{
  "tokenizer": "word",
  "vocab_size": 40,
  "encoder_norm_position": "pre",
  "encoder_activation": "geglu",
  "encoder_head_dim": 32,
  "encoder_layer_scale_init": 0.01,
  "encoder_layers": 12,
  "encoder_pooling": "class_token",
  "text_encoder_parallel_block": false,
  "residual_init": "none",
  "momentum": 0.95,
  "batch_size": 128,
  "lr_schedule": "step"
}
Rows from block 6 of the image encoder of a small contrastive image-text model, named by matrix and row number. Rows with one number belong to one neuron. Each number is 128 + 24 x the weight over its row's rms, rounded and kept within 0 to 255. All counts start at 0.
Before each neuron's rows are labels from the 100 images, of 14976, where the neuron reaches its largest size: "top examples" is what is common among them. Only what is clearly more common there than usual is listed. The data: patchworks of several textures.
# gate: MLP gate (encoder.blocks.6.mlp.gate.weight, 384x192), inputs 96-143
# fc1: MLP up (encoder.blocks.6.mlp.fc1.weight, 384x192), inputs 96-143
# fc2: MLP down (encoder.blocks.6.mlp.fc2.weight, 192x384, transposed), outputs 96-143

top examples: patches: two; spiral; rings; centre pattern: spiral
gate.152 [ 99 129 156 118  98 146 112 105 112  64 180 156 102 103 165 134 146 148 149 115 150 131 162 108 110 129  94 130 139 130 102 138 144 136 117 128 137 128 112  85  73 144 138  81 103 142 148 141]
fc1.152 [148 141 140 121 110 139 108 155 107 165  65  84 125 187 125 124 103 170 147 117 126 129 111 130 137 135 144 108 109  93  97 142  93 114 134 154 122  95 178 176 138 143 111 148 173 171  84  86]
fc2.152 [130 153 152 113  83 128 166 118 134 106 128 146 160 128 141 156 142 142 158 117 107 144 134 168 130 166 148 168 146 139 114  93 136 139 134 147 156 123 133  87 143 102 123 164 181 119 120 187]

top examples: plain; centre pattern: plain
gate.100 [150 119 153 174 101 134 126 142 121 145 117  93 129 121 143 148 127 142 165 114  99 160 102 132 152 154 115 140 105 125 100 140  96  94 107  36 123 117 150 137 167 118 119 140 139 131 116 174]
fc1.100 [136 114 163 186  79 144 142 102 134 150 111 107 117 128 132 157 118 121 210 155 102 141 113 128 117 122 130 155 120 149 112 139  97 117 106  60 120 117 144 125 146 131 143 151  75 121 111 156]
fc2.100 [122 123 119 104  99 140 155 164 125 121 176 111  97 161 111 126 149 111 146 100 146 138 100 166 137  88 119 154  96 114 118 121 156 153  92 102 143 153 135 104 141  54 109 132  80 116 137 129]

top examples: honeycomb; centre pattern: honeycomb
gate.147 [128 126  99  67 135 106 146 102 136 149  94 140 135 159 107 104 161 146 116 157 120 160 169 101 126 145 148 113 122 110 161 127  58 164 153 155 140 133 116 150 146 200 103 116 130 143 108  65]
fc1.147 [147 132 127 114 152 122 129 101 121 142  91 147 164  89 127 129 154 124 103 108 104 155 125 100 111 130 155 122 150 138 170 140 119 149 166 155 132 153 127 133 162 169  92 121 167 172 112  65]
fc2.147 [113 123 118 127 137 148 134 141 125  86 120 130 101 144 131 133 148 124 135 107 170 163  86 114 122 105  98 126 115 121 119 130 101 111 148 157 134 109 130 167 144 158 132  87 128 107  99 131]

top examples: white; crosshatched
gate.298 [117 158  99 110 124 119 164  89 176 109 121 138 162 138  65 126 166 149 120 132 141 125 160 116 130 106 127 117 111 118 121 150 128 156 146 115 134 105 149 162 145 115 139  88 124 130  88 131]
fc1.298 [ 64 106  99 103 157 113 154 115 115 103 104  76 121 136  82 106 154 142 129 188 137 137 130 173 122 105 145 141 107 116 143  86 170 144 117 117 121 104 128 104 132 102 128  77 141 125 132 143]
fc2.298 [148 122 151 148 149  97  89  71 152 152 124 127 149 107 151 126 149  81  94 117 189 128 111 142 113 116 111 158 158 123 102 118 201 153 147 162 131 156 120 110 115 150 121 106 135 152 141 152]

top examples: triangles; centre pattern: triangles
gate.329 [106 139 103 144 159 120 126 167 151 125 139 139 102 155 120 123 144 145 166 152 132 140 140 166 150 121  89 100 135 123 121 147 153 177 168 160 148  66 127 170 115 155 130 109 119 109 141 136]
fc1.329 [115 138 135 136 165 124 116 144 119 141 131 140  87 110 111 124 115 133 135 112 149 139 127 142 142 122 158 110 122 177 126 147 125 124 116 140 182 108  94 139 142 151 113 102  78 117 147 143]
fc2.329 [134 119 144 143 134 131 107 137 144 107 116  66 107 169 133 138 118 131 132 118 101 130 137 134 139  98 124 137 119 113  98 149 107 143 156 134  84 121 147 118 143  57 116  96 129 118 112 169]

top examples: plain; centre pattern: plain
gate.238 [129 139 146 163 158 100 135 139 119 146 148 137  92 165 128 110 135  89 142 114 105 120 167 152 164 109 159 119  69 100 119 154 123 125 175 103 140 133 137 110 147 137 128 104 145 100 128 140]
fc1.238 [122 146  94 102 132 113 117 109 109 117  75 128 145 132 138 111 153 144  79 130 144  80 127 100 106 150  65 124 209 159 127 139 125 131 115 153 118 149 173 116  84 109 125 116 177 138 141 157]
fc2.238 [128 139 108 146 139 141 118 133 111 106  89 147 173 130 121 145 119 115  90 103  91 129 131  94 147 153 163 134 151 136 150 152 112 136 171 174 183 169 104 137  89 142 147 149 149 138 101 178]

top examples: patches: two; spiral; rings
gate.3 [147 150 147  55 133 139 122 134 174  61 132 112 158  94 130 152 148 128 149 120 148 125 135 129 142 169 117 113 114 152 164 109 146 141 122 104 120 100  97  87 154 102 140 110 145 114 128 174]
fc1.3 [125 146 134  87 125 149 151 126 137  87 136 119 146  75 169 127 160 148 153 112 168 127 121  96 154 172 140  83 136 163 129 107 171 139 105 122 136 102 129  78 124  99 102  75 104 118 123 161]
fc2.3 [164 116 149 127 127 116 152 137 118 114 172 143  89 163 101 134 125 136 125 128 118 151 131 119  83 135 153  91 145 176 150 161 101  78 134 136 119 130 142 127 130 132 114 136  96 126 146 140]

top examples: checkered; centre pattern: checkered
gate.215 [131 128 156 113 186  82 146  95 145 128 128 158 111 144 136  96  79 114 147 124 132 129  97 124 130 148 122 128 150 123 120 114 126 156 110 115 104 106 152 140 122 148 123  67 131 146 143 150]
fc1.215 [141 143 108 142 115 132 133 120  86 152 114 130 109 119 125 159 131 119 152 121  87 130 104  97 110 110 143 113 125 178  98 158 184  96 104 134  92 153 144  94  91 156 130  97 156 111  92 119]
fc2.215 [122  94 153  91 139 131 142 127 119 102 108 112 122 155 124 145 104 166 123 135 141 134  88 140  98 143  99 159 140 116 135 145 124 127 122 109 146 121 149 123 173 136  96 168 133 161 158 154]

top examples: triangles
gate.111 [114 139 164 170 131 115 132 128  77 144 146 165 144 190 150 126 143 146 101 121 143 122 126 121 103 123  82 114 110 122  90 103 144 105 153 138 113 105 109 135 156 130 129 144  76 114 149  93]
fc1.111 [114 132 135 128 101 159 114 130 178 105 129 125 175 162 152 151  97 175 145  75 184 108 105 137 131 104 160 130 131 120 120 152 106 127 139 143 126 157 137 103 103 128 143 139 136 102  95 155]
fc2.111 [127 111 107 111 131 118 102  91 115 122 112 148 142 116 126 209 178 104 111 168 150 161 142  92  63 144 136 117 105 125 162 102 151 139 157  85 112  75 108 156 121 132 121 138 134 123 155 117]

top examples: spotted; dotted; centre pattern: spotted
gate.241 [ 97 142 113  95 123 129 131 120 135 150 119 116 131 143  87  95 119 162 176 148 159 135 139 151 101 107 108 111  95 106 127 162 130 135 132 161 134  59 156 130  84 164 126 112 118 160 143 102]
fc1.241 [141 135 117 130 121 122 145 153 141 114 135 149 148 129 151 152 123 101 109 121  86 141  92 116 157 145 152 156 131 128 114 119 132 127 134 111 141 136 139 158 153 120 135 145 117 115 139 172]
fc2.241 [132  87 126 143 131 126  93 148  93 119 102  99 119  88 141 127 117 128 140 145 127 144 113 125 123 103 117 112 111  88 127 147  91 121 167  96 139 155 119 119 100 106 147 107 129 102 119 110]

top examples: spotted; triangles
gate.380 [117  99 136 138 103 123 132  71 149 166 151 154 131  98 195 157 110 147 124 143 159 116 105 112 142 142 110 137 127 111 129 126 125 120 114 128 104 154 111  96 104  95 112 141  95 141 168  96]
fc1.380 [115 188  91 102 145 142 145 125 145  84 134 101  98 157 136 152  96 124 120 126 154 136  83 120 121 106 143 108 151 132 179 105 145  98 125 123  73 102 199 135 100 130 141 124 159  86 150 157]
fc2.380 [129 150 138 139 168 119 134 120 153 133 120 128 120  53 171 151 120 102 151 148 108 129 106  99 168 106 176 155 130 141 162  87 115 148 154 105 149 144  98  98 131 128 159 139 172 133 173 145]

top examples: spotted; triangles; dotted
gate.125 [124 126 122 114 134  98 105  76 152 172 135  91  89  95  92 178  90 123 154 127  92 113 123  89 122 122 160 140  94 132  92 151  95 142 100 116 155 118 118 118 154 133 151 126 137 171  99 155]
fc1.125 [140 161 101 120 106 151 113 119 132 128 103 117  79 144 159 127 138 143 153 158  95  72 122 119 147  94 117 141 101 126  78 169 125 111  89 130 154 183 155 110  91  94 121 111 152 109 145 139]
fc2.125 [132 138 137 133 144 112 154 100 181  72 148 110 118 114 131 116 119 144 177 141 145 115 117  86 122 164 178 120 119 153 124 125 130  72  75 170 152 121 149 149 112 113 134 144 138 149 123 157]

top examples: honeycomb; centre pattern: honeycomb
gate.45 [111 116 117 131 129 137 127 149 127 179 124 155 146 129  81 167 142 130 175 114 173 136 166 149  80 112 120 125 143 119 152 137 145 111  82 105 164 139 115  95 157 130 147 142 122 124 102 125]
fc1.45 [126  88 124 152 128  89 118 158 114 118 124 168 148 118 115 119 152  98 171 146 141 113 133 135 104 160 118 126 115 168 162 167 103 136 108  91 162 104 140 139 151 189 158  82 145 137 125 109]
fc2.45 [129 109 110  98 133 101  97 164 151 129 135 140 132 141 116 153 103 123 125 145 101 122 169 130 129 130 143 119 191 134 124 142  82 129 111 115 136 134 119 123 151  83 194  81  79 137 130  84]

top examples: dotted
gate.83 [128 136 115  99 137 105 177 104 135 137 139 134 146 124 120 145 127 133 130  92 131 116 117 105 115  97 170 144 102  78  72 144 138 139 148 134  92 126 152 110 131 128 142  73 165 158 126 132]
fc1.83 [148 112 107 128 111  96 109 121 104 127 119 150 150 149 120 154 165  99  96 147 119 117 133 123 122 137 136 138 156 173 130 110 150  86 173 111  85 156 158 152 149  70 120  87 142 157 114 131]
fc2.83 [127 187 129 144 117 134 187 129 143 144 143 143 127 140 143 130 113 159 122  99 129  99 143 108 138 133 121 130 158 116 113  98 142 182 166  74 117 102  93 163  84 110 110 143 111 130 106 142]

top examples: spotted; centre pattern: spotted
gate.176 [113 146 148 150 143 127 106  93 183 126 141 103 144 172 129 175 129 159 157 136 111 126 114 121 125  99 105 143 151 142 165 114  78 170 123 133 148 102 109 167 111 130 113 115 135 191 123 137]
fc1.176 [106 164 134  98 125 130 121 111 101 154 140 118 111 170 142 140 173 165 182 168 146  89 130 101 110  72 107 108 101 144 148 107 133 140  92 101 155 122  91 135 118  69 121 117 123 129 127 162]
fc2.176 [138 125 151 123 160 107 192  88 149 151 153 120 104  77  96 129 139 131 124 127 119  98 125  97 111 120 125  63  79 136 136 137 149  75 130 163 155 117 169 116 164 107 110 140 207 130 107 127]

top examples: grid
gate.210 [134 118 167 117 132 147  98 178 104 112 114 119 141 117 114 123 159 174 150 144 107 168  99 103 117 113 110 140 132 109 118 124 120  98 106 141 148 145 158 119 118 116 192 128 122 156 114 127]
fc1.210 [111 148 152 100 125 108 140  99 132 173 155 107 129 168 139 169 124 138  83 127 109 111 158 159 165 152  93 139 122 225  80 112  79  99 116 174 137 133 101 121 152 104 111 133 116 105 102 167]
fc2.210 [129  95 129  87 124 122 163 145 113 115 167 147 112 123 164 109 150 135 151 150 177 133 103 103 100 124 157 111 114 145 130 110  76 104 113  82 135 152 102  94 179 126 149 175 103 113 108 118]

top examples: grid; centre pattern: grid
gate.56 [129 160 111 116 150 157 147 126 121 155 146 117 112 109  89 138  93 140 138  80 105 132 142 142 155  99 119  96 135 153 193 109 178 163 140 158  73 122 165 122 123 151 137 118 126 166 109 163]
fc1.56 [ 90 151 131 125  81 153 144 100 134 151 155 128 139 120 121 131 109 124 141 123 126 120 114 101 102 137 160 118 116 158 150 140 154  84  82 183 125 137  76 113 163 164 147 124 150 155 123 139]
fc2.56 [ 99 142 126 111 129  96 159 132 116 100 118 144  93 139 144 130 131 126 111 112 131 146 138 166 134 129 136 145 162 118 151 155 130 163  81 151 144 158 125 144 141 128 105 132  99 124 122 119]

top examples: dotted; centre pattern: dotted
gate.135 [136 142  95 140 117 148 127 105 140 125  93 117 138 131 102 149 156 100 116 156 168 134 156 152 118 135 111 125  67  95 171 129 126 128 128 129 120 147 192 128 117  90 141 123 158  90 147 160]
fc1.135 [156 139 126 125 116 109 130 116 124 132 111 122 106 111 108 176 107 117 119 178 121  91 116 159  98 117 155 116 123  97 126 135 125 108 130 166 154 145 151 103  98 139 176  84 109 147 124 146]
fc2.135 [100 152 139 138  88 123 141 116 147 119 135 121  95 127 102  98 124 100  98 119 144 137 119  91 101 142 164 137  93 102 110 152 150 147 141 109 131 153 149 109 165 157 144 119 196 102 115 173]

top examples: plaid; centre pattern: plaid
gate.265 [129 180 143 124 151 113 144 155 122 146 145 115 156 113 146 122 128 114 113 145 128 124 147 172 140 131 155 111 128 101 104 127  93 106 130  88 119 120 146  65 163 108  98 128  84 103 155 130]
fc1.265 [118  91 149  69 141 156 100 120 100 149 186 137  92 120 113  99 116 157 176 157 134  94 139 122 156 150 113 132 168  92 144  92 142 144 128 150 137 120 108 104 170 108 107  73 102 140 110 123]
fc2.265 [134 117 120 141  99 136 119 112 163 143 122 123  94 138 123 115 157 110 116  79  91 184 128 143 151 175  69 111  75 115 114 123 134 112 134 123 161 104 126 101 149 146 109 169 141 168 138  69]

top examples: patches: two; rays; spiral
gate.244 [124 115 158 127 115 145 142 118 129  89 111 117 101 102 124 138 115 104 129 152 136  90 105 118 122 137 136 134 105 139 139 142 163 124 144 140 127 107 125  92 169 128 124 156 109  72 171 112]
fc1.244 [110 137  97 170 141 142 138 102 110  91  94 100  94 141 130 130 141 120 123 138 140 128 147 151 174 137  86 104 115 128 146 150 171 131 147  61 131 121  86 122 133 172 123 130 126  88 156 109]
fc2.244 [144 120  97 140  96 139 102 151 118 129 157 168 127 130  87 176 145 130 127 131 156 145 114 142  94 122 109  99 157 129 165 113 171 162 107 116 135 150  71 166 123 154 149  89 145 140 108  71]

top examples: plain; centre pattern: plain
gate.253 [136 106 118 149 119 107 109 162 148 141 134 153 108 116  98 146 148 125 159  83 109 117 144 166 144  85 159 119 123 144 167 125 102 139 122 148  98 125 117 127 149 159  87 127 170 126 133 112]
fc1.253 [122 150 128 114 151 121 119  91 135  93 100 135 147 126 132 103 130 112 104 169 135 127 107  83 110 104 100 134 145 108 112 148 150 143 118 133 135 106  82 114  90  86 122 121 145 123 115 122]
fc2.253 [143 128 103 153 145 128 104  95 146  95 111 135 150 149 115 104 147 180 106 152 118 124 129 117  80 168 131 119 141 149 144 109  82 146 132 145 102 135  96 172 108 132 119 160 158 158  90  85]

top examples: rays; camouflage; centre pattern: rays
gate.375 [182 148 120 152  96 122 124 157 108  60 124 112 115 153 136 124 139 162 103 108 104 132 120 162 155  98 154 141 183 124 125  91 103 140 129 149 146 124  98 126 108 153 140 131 104 114 139 119]
fc1.375 [181 128 110 151 118 136 116 132 116  68 119 102 104 156 120 127 121 145  95  87 127 160 154 146 152 134 128 167 155 119  89 108 132 137 122 139 143 158 113 154 136 140 154 178 114 125 133  90]
fc2.375 [141  88 114 120  89 149  99 112 129 161 157 127 136 104 162 101 140  85 151 154 139  67 111 155 136 164  90 132 103 139  79 153 163 183 123 162 107 109 109 111 143 119 157 141 108 133 133  86]

top examples: plaid
gate.346 [178 143 132 142 121 147 101  83 109 129 111  96 107 141 158 115 186  88 144 141 108 128 108 119  88 166 120 125 111 147 125 138 118 144 116 111 114 143 203 145 142 128 157 125 149 168  98 163]
fc1.346 [122 152 131 117 123 105 146 128 119 113 164 178 119 150 124 122 137 118 120  77 148  91 141 130 134 103  93 152 146  89 162 143 114 121 150 149 125 157 127 118 116 143  99 121 109 171 133 170]
fc2.346 [106 120 104 179 110 105 104  88 133 127  82  97 151 145 105 158  96 161 106 112 120 116 147 124 127 141 155 134 117 112 146 121 116  91 136 110  97 155  87 143 109 151 184 152 134 119 121  93]

top examples: grid; scaly
gate.330 [141 143 140 105 151 110 144 149 119 151 147 135 174 136 145 147 118 163 129 116 135  76  95 142 154 163 126  73  87 139 147 102 163 124 138 129 128 102 149 139 134 121 145 139 131 136 127 153]
fc1.330 [116 107 153 100 140  77 124 121 139 144 148 130 124 119 119 140 153 140 138 119 135 120 111 168 177 136  90 104 117 114 143 131 126 152 165 121 171 116 101 140 115 136 109 157 123 111 138  97]
fc2.330 [140 121 111 101 131 116 137 150 138 152 106 113 132 128 109 113 108 134 109 110 157 103 149 110 187 172 106  96 116  92 139 143  88 158 133 143 120  97 126  98  95 165 141 111 132 130 118 150]

top examples: labyrinth; rings
gate.206 [127 122 165  46 109 113 107 139 103 112 125 123 136 140 123  90 123 115 107 108 133 122 151 117 119 122 122 152 133 114 156 135 148 159 117 122 111 143 100 118 157 116 125 128 123 150 102 119]
fc1.206 [127 167 165 125 134 150 133 143 130 120 134 147 134 111  98  78 102 109  87 102 129 141 125 144 110 135 131 135 145 107 122  96 131 150 118 135 126 166 178 117 143 132 138 167 143 125 123 156]
fc2.206 [ 84 117 115 147 118 128 132  89 147 108  99 154 127  75 141 161 128 101 148 135 169 179 124  99 120 106 139 137 103 118 122 139 121 179 135 166 143 129 124 176 114 145 114 127 147 140 127 122]

top examples: spotted; checkered
gate.102 [123 104  95 160 151 118 139 105 107 114 180  93 147  91 131 119  69 173 172 127 152 117 108 133 106 148  95 166 144 107 116 126 162 147 114 149 104 129 137 107 133 140 114 183 165 104 154  69]
fc1.102 [121 130  73 125 124  98 162 179 171 110 107 142 140 139 144 154 153  72  81 114 158  97 147 123 132 147  89 144 123 152 155 143  86 149 138 123 113 138 109 128 163 130  90 111 122 147 110 169]
fc2.102 [155 141 129 116 151 155 145  96 125 119 112 142 150 119 123 115 137 147 105  94 109 104  80 153 139  70 177  87 184  92 177 138 108 102 101 103 149 135 150  98 162 119  88  91 127  79 149 120]

top examples: grid; centre pattern: grid
gate.201 [126 128 124 161 122 130 131 113 120 107 159 166 118 125 123 112 138 114 107 141 128 101 139 127 101 178 128 106  96 147 138 120 168 130  97 154 111 119  77 137 119 135 155 133 150 142 132  99]
fc1.201 [112  91  99 165 113 137 108 148 127  98 168 136 119 115 125 161 136 130 156 131 163 108 133 149 122 138 148 138 158 140 146 140 161 157 110 161 122 127 112 136 107 114 131 111 159 118 166 132]
fc2.201 [106 162 165 109 140 141 134 139  74  81 108 125 149 113 113 143 133 160 136 102 121 139 133 134 117  84 141 127 154  97 132 140 144 130 106  99  98 113 137 199 118 152 128 153 119 138 128 155]

top examples: spotted; centre pattern: spotted
gate.270 [155 159 131 147 155 115 182  78 116 108 110 139 118 111 168 137 123 114 137 136 107 122 151 131 134 158 143  93 148  75 118 154 113 138 145 132 179 148 141  50 107 175 104 129 122 124 162 101]
fc1.270 [115 155 146  97  80 126 137 118 119 148 144 169 109 121 122 114 152 109 144 123 162 132 138 149 117 125  76 178  87 203  59 152 144 123 109 125  99 168 153 132  85 116 167 125 140 121  85 152]
fc2.270 [127 120 144 145 137 112 137 154 136  87  92 113 141  95 108 113 121 134  99 120 114 127 166  98 113 117 106 113 104 100 130 142 113 146 115 129 123 157  96  92  76 147 123 103 106 137 141 170]

top examples: honeycomb; centre pattern: honeycomb
gate.131 [150 125  96 142 163 121 122 122 127  76 107 158 131 163 117 115 156 179  96  99  91 129 121  94 140 162  96 109 119 165 125 153 172 111 133 143 131 133 100 119 101 138 107 155 110 173 121  97]
fc1.131 [106 116 130 111 132 176 106 113 131 202 133 132 155 108 103 182 113  99 154 127 151 149 156 187 125  75 164  92  80 144 133 120 107 147 107 149 114 158 139 146 131 138 156 158 152 132  91 140]
fc2.131 [131 115 140 130 108 160 158 142  82 103 142 108 137 143 158 112 151 169 103 118 111 135 108 119 132 136 133 159  90  92 148  99 147 120 122 145 114 181 135 108 154 130 129  78 159 177 110 146]

top examples: labyrinth; centre pattern: labyrinth
gate.121 [134 162 146 134 163 155  89 168 121 107 121 113 149 125 137 130 101 105 124 126 113 112 150 157 139 113  94 130 184 108 113 173 105  96 124 132 146 143  98 170  60 136 158 104 146 117 134 136]
fc1.121 [136 114  98 120 112 120 150 121 126 150 114 161 108 117  77 122 106 147 137 161 122 139 157 121 139 197 131 137 131 159 141 120 109 158 116 119 101 175 135 126 149 130 127 127 121 120 149 132]
fc2.121 [128 115 121 105  83 171 112 140 168 109 128 162 111 170 126 158 127  91 114 147 153 117 133  61 153 147  97 172 137  99 110  77 154  93 120 146  99 100  98 156 118 152 156 123  93 104 140 137]

top examples: checkered; centre pattern: checkered
gate.358 [129 156 149 136 144 169 169 104 122 136  85 141 100 161  98 104 124 132 150 134 155 177  73 112 121 117 142 120 129  78 133 156 135 121 114  84  83 117 143 141 107 174 162 141 163 179 143 123]
fc1.358 [184 113 102 115 133 109 164 102 134 112 107 119 153  99 107 124  91 124 141 119 135 124 160 120  92 104 103 112 126 125 121 108 126 110 183 131 122 113 130 121 129 134 126 109  89 130 136 117]
fc2.358 [106 103 128 158 118  92 120 166 135 163 121 128 172 127 153  99 139  94 125 115 108 141 116 106 150 167 142 152 117 111 122 102 104 102 112 113 122 112 124 137 108 134 153 106 107 184 105 151]

top examples: checkered; centre pattern: checkered
gate.133 [119 151 122 116 137  84 108 156 121 113  66 114 137 139 141 105 129  98 124 105 140 134 133 158 165 132 104 149 122  78 129 131 124 137  94  93 111  85  68 114 111 118 118 154 127 104 107  87]
fc1.133 [110 180 129  96 115 103 113 137 112 164 135 119 138 118 157 157 153 131 110 122 117  83 138 137 126  94 118 125  85 134 113 145 138 103 116 112 121 131  85 132 134 156 134 132 144 139 101 120]
fc2.133 [124 105 144  98 140 121 104 139 173  96 120 155 166 143 111 109 122 136 135 139 119 118 146 152 145 126 160  91 120 145 103  95 166 135 115 160 124 131 102 109  99 113 148 103 150  92 136 104]

top examples: patches: two; rings; spiral; centre pattern: rings
gate.355 [111 135 104 144 155 157 156 116  82 145 127 116 121 107 141 112  91 177 169 138 132  98 169  92 110 153  68 186 149 153 106 141  99 114 127 111 127 152 110  98  90  78 106 125 174 133 169 180]
fc1.355 [135 126 115 160 142 129 156 139 110 125 107 142 121 106 158  82 114 145 159 153 148 129 173 103 133 121 106 150 140 156 109 129 120  90 133 124 148 152 110  97 122 112 161  95 169 142 154 157]
fc2.355 [ 77 132 127  81 101 151 146 120 145 105 148 137 117 133 133 128 177 128  85 114 138 151 133 151 161 125 155 103 142 108 132 157 139 113  91 129 121  90 116 171 141 135 103 124  83 167 116 124]

top examples: spotted; camouflage
gate.293 [161 149 149 128 156 122 148 122 164 162 143 140 124 142 131  96 146 167 145 144  86 171 186 101 107 144  90 118 137 141 142 145 161 162 120 101  94 120 132 123  96 131 161 152 141 139 178 114]
fc1.293 [127 119 112 129 116 154 113 171  96 121 125 129 104 161 155 164 135 103 133 133 136  81 107 145 138 139 110 118 124  75 100 141 113 111 127 161 170 102  73 149 156 115 118 149 103  75 107 120]
fc2.293 [133 109 137 130  96 104 111 100 144 185 123 114 136 116 147 143 137 107  89 126 102  92 125 141 135  86 163 121 127  97 117 154 130 119  74 169 115 115 105 145 187 156 152 122 108 134 153 152]

top examples: plain; centre pattern: plain
gate.323 [136 100 126 141 109 111 131  99 139 148 139 142 110 148 106 148 121 151 139 121 113 168 149  85 139 129 167 136 112 122 114 129 152 137 111 123 126 108 115 164 142 148 151 117 121 109 117 157]
fc1.323 [120 134 134 163 118 105 109  98 155 143 102 114 137 118  85 142  90 146 134 165 111 159 136 121 146 158 167 125 110 135 178 110 121 167 149 138 147 112  99 183 148 142 153 135 158 102 106 122]
fc2.323 [129 127 116 133 121 142  81  93 147 133  98 122  77 128 118 134 123 149 152 119 129  85 125 107 157 119 139 136  98  94 130 115  95 150 154 144 110 141 117  76 152 119  98 146 111 116 130 156]

top examples: patches: two; spiral; rays; centre pattern: spiral
gate.146 [ 93 118 147 124 136  89 170 142 124 204 156 123 134 149 152 143 160 153 150 112 142 124 115 125 108 155 132 112  96 139 134 171 128 141 101 164 104 127 135 141 138 147 129  98 123 131  92 126]
fc1.146 [160 141 122 134 122 128 109 121 107 159 115 113 118 136 141 122 136 125 122 123 116 104  77 121 128 109 138 144 118  93 152 119 109 104 104 104 124 103 109 162 126 113 127 149 135 148 103  97]
fc2.146 [111 114 106 174 105 102 190 125  83 114 132 138  96 130  80 101 136 118 156 118 144 125 148 155 142 173 124 107 121 141 121 102 153 107 155 122 126 134 129 108 122 169  99 175 140 117 135 165]

top examples: grid; diamond
gate.379 [143  89 118 166 139 140 153 125 126 106 157 134 126 154 130 122 139 150 106 123 146 117 161 173 130 151 165 102 126  89 145 158 142 117 126 166 126 116 112  95  88 129 136 134 142 120 138 142]
fc1.379 [151 159 156  84 137 128 101 134 142 165 136 106 136 113 121 140 113 114 131 116  93 123 125  86 171 119 126 144  99 145 128 106 106 163 123 118 104 139 128 143 156 121 140 118 116 143 111 107]
fc2.379 [ 98 141 129 170 133 119 144 153 121 133 129 166  92 123 104 128 154 178 150 103 136 143 123 148 126 112  96 122 109 139  97 179 118 145  97 187  92  99 176 132 108 147 118 155 151  91 162  94]

top examples: labyrinth; centre pattern: labyrinth
gate.302 [137 154 145 137 104 196 113 119 149 106 124  99 103 152 145 157 109 149 145  73 159 160 119 143 131 129 111  96 146  88 100 154 127 128 138 109 162 137 136 109 135 136 124 146 152 137 155 107]
fc1.302 [111 118 116 108 140 146  95 127 166 135 130 126 108 131  98 109 115 114 144  90 191 162 150 165 104 155  96 142  95 130 119  96 142 140 152 143 118 105 124  81 146 129 108 102 139 111 116 136]
fc2.302 [122 123 110 116 144 100 122  76 148 150 117 125 101 139 138 156 127 163 128 141 136 168 133  80 126 133 142 121 168  94 116 110 172 142  99 146  91  93 148 125 186 138 163 102 112 140 144 130]

top examples: white; rays; spiral; centre pattern: rays
gate.162 [120 129 120  91 129  88 113 130 121 148 132  89 113 138 125 136 113 107 142 113 182 167 136 152  93 119  89 125 144  87 161 128 105 133 148 153 133 112 123 161 179 152 121 125 136 111 128 143]
fc1.162 [140 136 130 120 145  94  81 142 125 169 161 130 136 145 104 132  95 129 140 115 137 139 155 117  61 146 147  99 133 111 127 129  86 121 168 125 107 111 129 152 171 131 128 111 136 133 134 139]
fc2.162 [120 159 125  89 111 122 150 143 117 162 133 149 144 136 115 119 178 106  96 131 110 131  85 140  92 148 142 120 132 151 109 132 152 115 109 162 112  87 129  88 127 133 142 137 119 114 109 135]

top examples: labyrinth; bubbly
gate.198 [148 148 113 127 138  97 155 155 107 125 140  98 120 140 115 132 107 133 127 134 136 155 162  96 150 155 141 118  81 143 150 163 123 162 160 142 125 139 140 119 113 141  94 140 121 145  90 100]
fc1.198 [ 81 133 130 142 114 166 137 125 171 151 135 143 102 113 125 141 142 118 141 157 152 115 131 167 104 134 161 102 168 164 116 136 149 102 118 119 144 114 137 154 126 102 173 127  86 104 170 108]
fc2.198 [121 120 114 130 112 101 154 187 136 116 120 103 146 123 125 127 142 120 130 130  76 131  85 132 142 125 137 126 139 137 161  86 173  92 144 134 149 143 170 136 123  78 125 153 132 109 144 140]